From a checkpoint of a small image denoising model: 32-pixel images, batches of 256.
Rows from block 7, named by matrix and row number. Rows with one number belong to one channel. Each number is 128 + 24 x the weight over its row's rms, rounded and kept within 0 to 255. All counts start at 0. After the name is the row's rms in percent of the matrix's.
# convs0: first 3x3 conv (model.mid.2.convs.0.weight, 256x256x3x3), inputs 70-76, a 3x3 kernel for each
# convs1: second 3x3 conv (model.mid.2.convs.1.weight, 256x256x3x3, transposed), outputs 70-76, a 3x3 kernel for each
convs0.220 093 [127 132 148 158 111  88 170 120 125  98 134 108 145 126 125 157 108 130  81 153  80 135 128 133 106 144 140 113 151 134  94 163 104 136 116 117  96 145 133 107 180 143 147 115 160 145 115 117 115 128 103 163 116 125 145 156 116 115 124 131 161  92 124]
convs1.220 102 [153 139  62 163 123 123  85 148 148 121 132 110 126 136  86 154 108 137 128 138  95 136 149 112 162 117 144 116 134 129 147 107 116  85 133 140 132 149 139 136  94 109 177  99 150 107 132 103 127  99 126  73 113 107 136 180  92 146 140 164 145  92 116]
convs0.221 111 [135 125 112 124 153 100 101 112  74 120  89 115 133 140 100 119  97 133 148 132 120 115 124 117 135 104 123 128 132 103  81 121 144 139 129 129 102  81 109  99 115 110 130 155 130 123 129 116 123 183  86 129  53 121 123  94 131 130 106 146 155 152 143]
convs1.221 092 [118  95  98 129 113 137 126 140 142 120 138 135  96  61  89 169 134 172  87 139  89 120 106 124 119 145 159 160  88 117 126 146 160 144 124 117 133 121 141 147 143 135  75 137  90 130 135  96 129 134 114 143 142 124 134 125 158 130 133  58 112 122 109]
convs0.222 105 [149 103 143 129 166 161 128 153 149 116 152 119 139 162  82 117 159 112 148 168 118 132 169 114 163 124  77 102 118 120 133 126 139 131 123 143 139 146 136 150 117 128 141 166 119  99 113 162 130 114 113 149 128 109 111 121 140 128 144  96 123 101  94]
convs1.222 102 [113 156 127 113 102 106 151 135 161 142 177 178 155 107 135 133 107 132 138 157 151 137 127 138 122  85 136 129 111  92 111  77 153  99 140 113 118 128 124 139 146 141 163 136 122  84 125 150 133 118 152 137  92 133 116 138 108 127 137 133 116 163 129]
convs0.223 106 [ 61 100 135 122 116 133 135 118  74 167 130 140  93 115 110 141 138 138 128 119 156 166 107 125 136 122 101  91 101 132 143 118 133 101 148  87 143 116 130 120 118 120 135 129 147 111 109 116 118 140 163 147 123 143  96 103 171 114 141 133 144 133 122]
convs1.223 094 [145 121 122 161 103 116 115 127 107 121 111 138 113 141 143 121  96 121 119 119 179 131 156 137 138 163 123 111 114 153 148 154  77 134 136 133 117 124 120 163 111 129 100 102 144 120 156 143 118 128 134 173 122 112 151 143 147 133 115 151 112 166 108]
convs0.224 084 [138 131 137  79 104 152 142 143 149 117  88  69 133 167 112 114 143 132 135  94 152 155 171 117 135 104 102 139 152 138 104 147 149 130 133 117 128 160  73  85 114 158 123 137 101 174 133 146 124 138 161 130  93 114 111 113  86 129 144  95 148 131 159]
convs1.224 099 [164 183 145 139 172 129 104 151 122 140 126 161 143  92  97 174 178 120 127 172 104 140 118 103 118 141 171 124  96 123  94 130 107 122 126  98 144 122 140  94 127 122 175 104 113 140 145 140  91 107 103  97  96 165 114 118 105 183 104 124 132 150 149]
convs0.225 092 [143 150 166 136 161 127 113 150 150 111 156  95 128 109 170 109 127 132 138 137 118 120 147 181 142 118  81 121  93 133 132 138  98 129 166 110 116 133  99 138 183  70 149 128  89  73 119 123 148 133 139 149 144 117 119 151 129 115 136 139  99 128 123]
convs1.225 103 [ 89 100 139 144 131 107  93 131  88 103 134 171 142 136 111 141 102 141 139 118 119  93 129 153 168 114 133 134 108 146 102 154 121  84 148 139 141 120 128 182  89 153 156 136 144 106 137 124 119 105 118 126 119 144 144 161 139 127 134 116 161 128 154]
convs0.226 085 [138 187 102 135 121 127 128 106 142 139 107 193 155 173 122 124 119 160 104 142 123 137 110 141 111 135  92 119 106  96 146 130 120 112  92 103 124 128 103 141 143 158 129 102 110 130 145 180  92 131 122  79  85 121 166 163 135 118 130 116 139 151 194]
convs1.226 096 [144 129 150 117 130 140 137 127 111  98 147 116 136  45 135  45 126 142 134 118 125  94 141 107 126 122 106 144 163 134  93 110 131 169 124 120 126 112  87  96 116 106 147 131 124 140 121 133 111 122 151  94 130 142 116 137  76 132 108 127  95 134 123]
convs0.227 085 [140 142 123 125 116 110  79 140 160 110 127 104 158 117 120 165 107 120 127 142 119 128 150 134 115 142 158 170 142 117 106 153 143 115 102 185 131 143 143 120 126 120 178 120 110 133 110 168 119 154 126 142 105 177 128  92 130 136 127 138 157 165  82]
convs1.227 097 [137  93  88 108 124 155 125  80 137 166 166 119 146 131 104 180 132 139 147 146 120 121 113 149 120  84 146  63 145 155 120 130 118 107  85 115 132 129 134 146 128 133 134 138 134  90 132 136 125 110 141 107 111 135 180 123 130 115 161 105  99 132 137]
convs0.228 089 [148 119 134 172 133 139 127  90 119 158 165 105 106 132 119 127 123 137 113 144 115 160 150 145 162 138 133 124 141 129 131 135 135  86 116 145  92 125 190 149 176 109 115 118 114 102 118 106 193 126  77  99 101 172 118 106 170 123 129 158 162 156  87]
convs1.228 099 [131 119 100 119  90  87 107 141 121 144 137  83  99 126 147 144 103 154 142 150 119 145 120 142 153 116 137 116 114 133 176 133 109 100 126 111 113 131 158 151 111 109 104 154 160 104 142 138 168 153  87 123 137 144 135 112 106 111 127 118  84 166 142]
convs0.229 077 [121  93 155 133  89 146 110 129  94 160  99 147 126 116 110  81 111 117 133 166  99 157 115 134 138 129 111 142 139 131  88 173 167 120 146 157 156 140 130 101 145 153 155 127 152 124 117 100 138 115  95 151 122 146 143 126 106 134 115 107 104 109 124]
convs1.229 090 [142  67 150 109  66 134 148 115 145 147 133 167 129 122  92  98 160 157 154 127 128 156 172 105 126 116 130 117 123 139 125 132 141 160 106 123 116 100 135 125 127 155 147 114 131 127 144 120 126 134 120 149 128 110 103  98 155 159 136 175 160 121 100]
convs0.230 087 [135 153 154  91 144 134 162 140  66 127 123  51 136 126 144 122 139 137 121 161 188 142 146 123 124 110 127 150 118  77  85 154 169 144 122 107 137 128 168 125 153 134 113 127 126 140  68 139 146 115 173 169 183 193 130 140 151 106 112 146 126 139 152]
convs1.230 099 [132 131 133 110 108 127 108  98 122 138 105 106 148 122 117 155 137 182 132 131 143 181 113 156  88 101 129 148 121 113 119 123 192 189 106 139 113 122 130 148 150 118 117 133 156  95 127 109  86 149 106  67 151 134  73 150 121 167  98 169  85 136 140]
convs0.231 087 [ 84 123 117 164  93 111 101 115 143  98 130 128 127 169 132 121 103 119 121 139 119 158 109 131 104  95 135 120 116 149 189 140 116 112 126 111 134 144 113 130  94 124 154 116 130 151 128 104 132 138 106 155 110  99 116 104  97 142  89 129 119 128 138]
convs1.231 101 [145 150 158 152 133  85 150 115 172  99 149 177 138  80 121 113 152  97 116 147 149 134 117 119 129 128 127 124 146 145 139 131 106 123 128 143 127 116 122 126 149 137 184 123 150 145 139 112 135  88 118 125 155 143 147 145 125  95 132 150 155 126 136]
convs0.232 096 [126 173 133 118 159 166 184 186 164 136 145 163 123 129 127 141 154 126 167 117 136 130 156 146 160 127 104 124 113 123 160 130 138 145 108 132 149 137 111 144 134 101 117 125  88 141  95 110 136 117 122  99  97 116 167 120 177 155 145 153 139 129 137]
convs1.232 096 [121 118  65 128  73  93 119 111 131 102 151 172 117 113 142 118  96  87 107 144 120 120 127 144  96 115 121 113 147 163 113 143  92 142 117  85 153 156 117 112 117  99 139 136  95 127 128 139 152 141 163 116 167 124 115 135 160 119 107 120  68 149  86]
convs0.233 088 [182 150 137 178 154  57 124  87 134 101 107 125  89 134 138  88 114 136 123 104  97 131  95 120 144 145 127 158 141 169 181 111 141 146 130 135 153  63 113 116  68 125  94 156 140 120 142 141 193 125  72 143 150 111 140 125 111 110 136 158 116 133 109]
convs1.233 101 [140 171 151 163 126 114 126 152 118 155 138 128 128 156 166 129 105 103 123 112 139 161 171 136 126 147 112 108 128 112 159 116  87  89 156 140 131 138 140 137 162 165 133 151 107 126  84 114 151 172  95 111 120 134 124 102 110 131 144 135 126 143 130]
convs0.234 081 [151 106  84 113 156 148 138 109 126 117 108 153 133 120 111 154 134 126 157 103 152 115 184 113 129 113 128 137 129  99 119 127 159 156 151 132 156 144 125 131 156 126 122 145 159 118 104 135 128 144 127 114 129 138 128 120 127 147 136 125 143 125 142]
convs1.234 094 [109 118 104 102 110 143 148 158 111 176 152 115 123 155 170 107 135 131 106 120 120 151 117 144 139 139 129 130 114 118  88 143 126 160 165  99 111  92 143 117 108 127 106 135  95 124 138 172 117 136 132 137 131 134 168 122 139 157 164 126 152 101 150]
convs0.235 107 [150 103 126 109  99  88 109  99 119  99 142  89  78 169 106 135 168  85 121 168 114  97 158 114 139 163 108 132 147 132 105 126 137 127 134 122 139 147 118 116 115 124 151 116 113 156 116 178  56  87 117 149 109 121 109 123 150 133  81 143 133 107 116]
convs1.235 105 [110 148 149 122 146 141  99 138 110 132 172  89 142 132 120 103  97 136 136 105  98 152 102 143 117  89 158 156  71 178 135 128 144 139 107 154 114 125 137 120 121 101 121 132 124 122 121 138 122 128 169 172 120 113 148 112 142 139 174 118 157 114 119]
convs0.236 096 [124 149 180 119 144  93 131 121 121  96 122 113 141 152  84 172 160 136 109 110 102 183 128 159 138 156 117 125 150 120  93 142 124 141 111 136 111 117  93 100 112 152 143 136 119  91  96 139 107 101 113 112 152 148  74 119  69 182 130  88 115 146 145]
convs1.236 103 [ 90 113 136  99  99  72  85  95 134 111 105 142 164 122 163 119 164 117 163 130 117 108 145 126 117 130 130 105  83 116 105 154 146 164 106  96 141 148 118 110 144 119 145 144 161 113 156 120 102 113 161 154 144 159 141 105 150 138 151 133 150 149 127]
convs0.237 093 [121 154  81  96 130 101 133  65 124 135 143 122 137 149 139 125 149 127 147 171 114 172 166 118  99 123 131 120 137 101 107 157 130 169 132 159 171 112 144 110 168 196 105 140  91 117  84 118 117 147 143 102 137 177 136 110  79 126 159 129  88 118  99]
convs1.237 103 [105 163 135 125 135 115 132 102 148 133 112 134  99  92  92 122 133 176 153 114 147 138 109 137 132 117 131  97 126 114 103 104 124 132 126 116 166 133 112 118 131 137 132 140 110 128 122  92 117 138 136  91 145 148 151 124 140 161 133 117 180 126 141]
convs0.238 085 [136 122  95 108 150 166 123 172 146 141 138 146 128 141 148 122 114 107 150 160 140 150 146 137 131 142 145  75 134 116 138 119 140 125 164 136 104 151 155 112 143 134 144 153 148 172 116 142 109 111 115 112 109 118 114 144 119 104 150 152 133 152 142]
convs1.238 102 [ 96 107 147 151 128 146 115 114  88 154 164 118 128 111 138  92 108 163 123 147 111 115 104  98 107 113 129 109 128 113 134 166 129 151 113 108 113 111 124 104  97 129 119 112 136 107 166 119 158 138 145 118 123 103 130 152 122 148 117 136  87 140 125]
convs0.239 090 [ 95 159 140 134 156 166 129  79 135 134 122 160  86 144 176 127 107 146 155 142 121  95 138 105 108 120 131  90 141 133 101 144 177 101  98 105 132 159 133 129 129 133 106 136 131 113 139 145 136 161 128 137 160  95 116 133 114  89 165 149 129 122 137]
convs1.239 096 [129 165 148 115 136 132 151 141 123 170 155 177 121  97 193 147  73 143 134 124 108 167 115 158 100 110  98 134  56 160  86  96 138  57 120 127 136 138 119 148  95 148 126 136 122 120 154 139 128  95 153 138  56 152 100 138 161  91  97 131  87 115 134]
convs0.240 107 [ 78 131  96 127 145 107  90  95 105 134 155 162 152 162 161 166 158 155 120 137 138 103 154 141 134 130 133  69  87 130 110 107  81 101 111  90 130 123 128 134 142 105 179 130 143 166 155 154 163 133 114 146 140 154 101  87 132 144 143 134 137 131 101]
convs1.240 089 [160 150 196 121 134 126 129 151 141  84  96  96  79  62 128 113 143 126 135 122 105 134  99 149  96 115 141 131  74 182 150 105 124 139 143 154 111 126 129 118 134  85 131 125 112  83 140 169 148 110  98 130  90  98 115 137 130 122  84 114 111 150 152]
convs0.241 091 [145 149 130 137  99 127  92 122 109 133 104 120 127 159 119  85 122 114  94 122 110 116 138 134 105  89 115 111 132 108 117 119 128 156 144 156 148 114 111 160 173 118 138 102 156 129 122  97 130 104 146  86 129 154 139 136 114 123 108 152  58 115  79]
convs1.241 101 [103 137 132 106 163 114 136  95  83 155 122 178 147 109 120 175 170 122 129 121 121 160 142 112 147 122 182 139 112 180 151 116 105 115 129 103  92 159 146 114 107 127 120 125 132  95 133 129 115 143 125 132 124 141 172 162 139 135 151 140 152  75 146]
convs0.242 085 [109 141 163 140 163 128  70 151 124 101 133 141  97 137 110  83 144 128 130 125 130 107 130 163 107 124 114 125 143  99 182 166 126 111 154 147 137 118 148 101 144 146 173 134 147  64 172 141 126  58 122 177 126 137  88 151 150 118 167 131 134 145 153]
convs1.242 097 [154 145 163 128  98  96 130 134 108 146 105 177 145 123 168 106 154 148 145 124 120 103 144 165 100 138 125  92 124 154 168 113  63 126 121 142 117 121 122 115 105 147 107 131 133 133 154 112 121 153 171 106  69 150 126 134 129 160 104 140  58 107 142]
convs0.243 103 [135  96 111 112 120 114 100 104 132 133 112 122 119  80 148 137 103 155 119 111 121 143 116 133 108 174 108 137 167 144 138 142 131 121 149 143 154 139 121 153 104 118 128 108 151 146 106 156 120 121 110 140 122 124 153 140  80 114 139 112  92 165 105]
convs1.243 105 [119 106 158 140 135 123 130 149 113 125 130 147 155 142 165 140 151 102 163  91 145 110 123 133 169 120 116 145 102 142 160 110 164 117 160 105 119 110 119 111 142 118 109 163 100 121 140 128 119 158 130 140 125 147 110 118 183 129 146 128 168  64 122]
convs0.244 086 [ 67  92 131 114 109 149  83  62  72 118 131 117 112 130 122  79  89  85  97  89 141 108 120 133 105 138 111 110 143  98 131 135 138 131 158 133 107 140 111 130 147 124 117 147 132 149 128 167 104 144 165 123 132 123 101 141 131 112 137 110 138 102 114]
convs1.244 108 [187 200 160 145 171 134 158 172 174 116 129 110 126 134 168 159 121 139 131  85 112 119 119 126 113 139 110 125 122  91 118 137 156 138 123 189 110 117 128 169 113 130 147 134 134  93 108 124 110 146 154 143 125 132 122 163 126 131 144 131  97 119 127]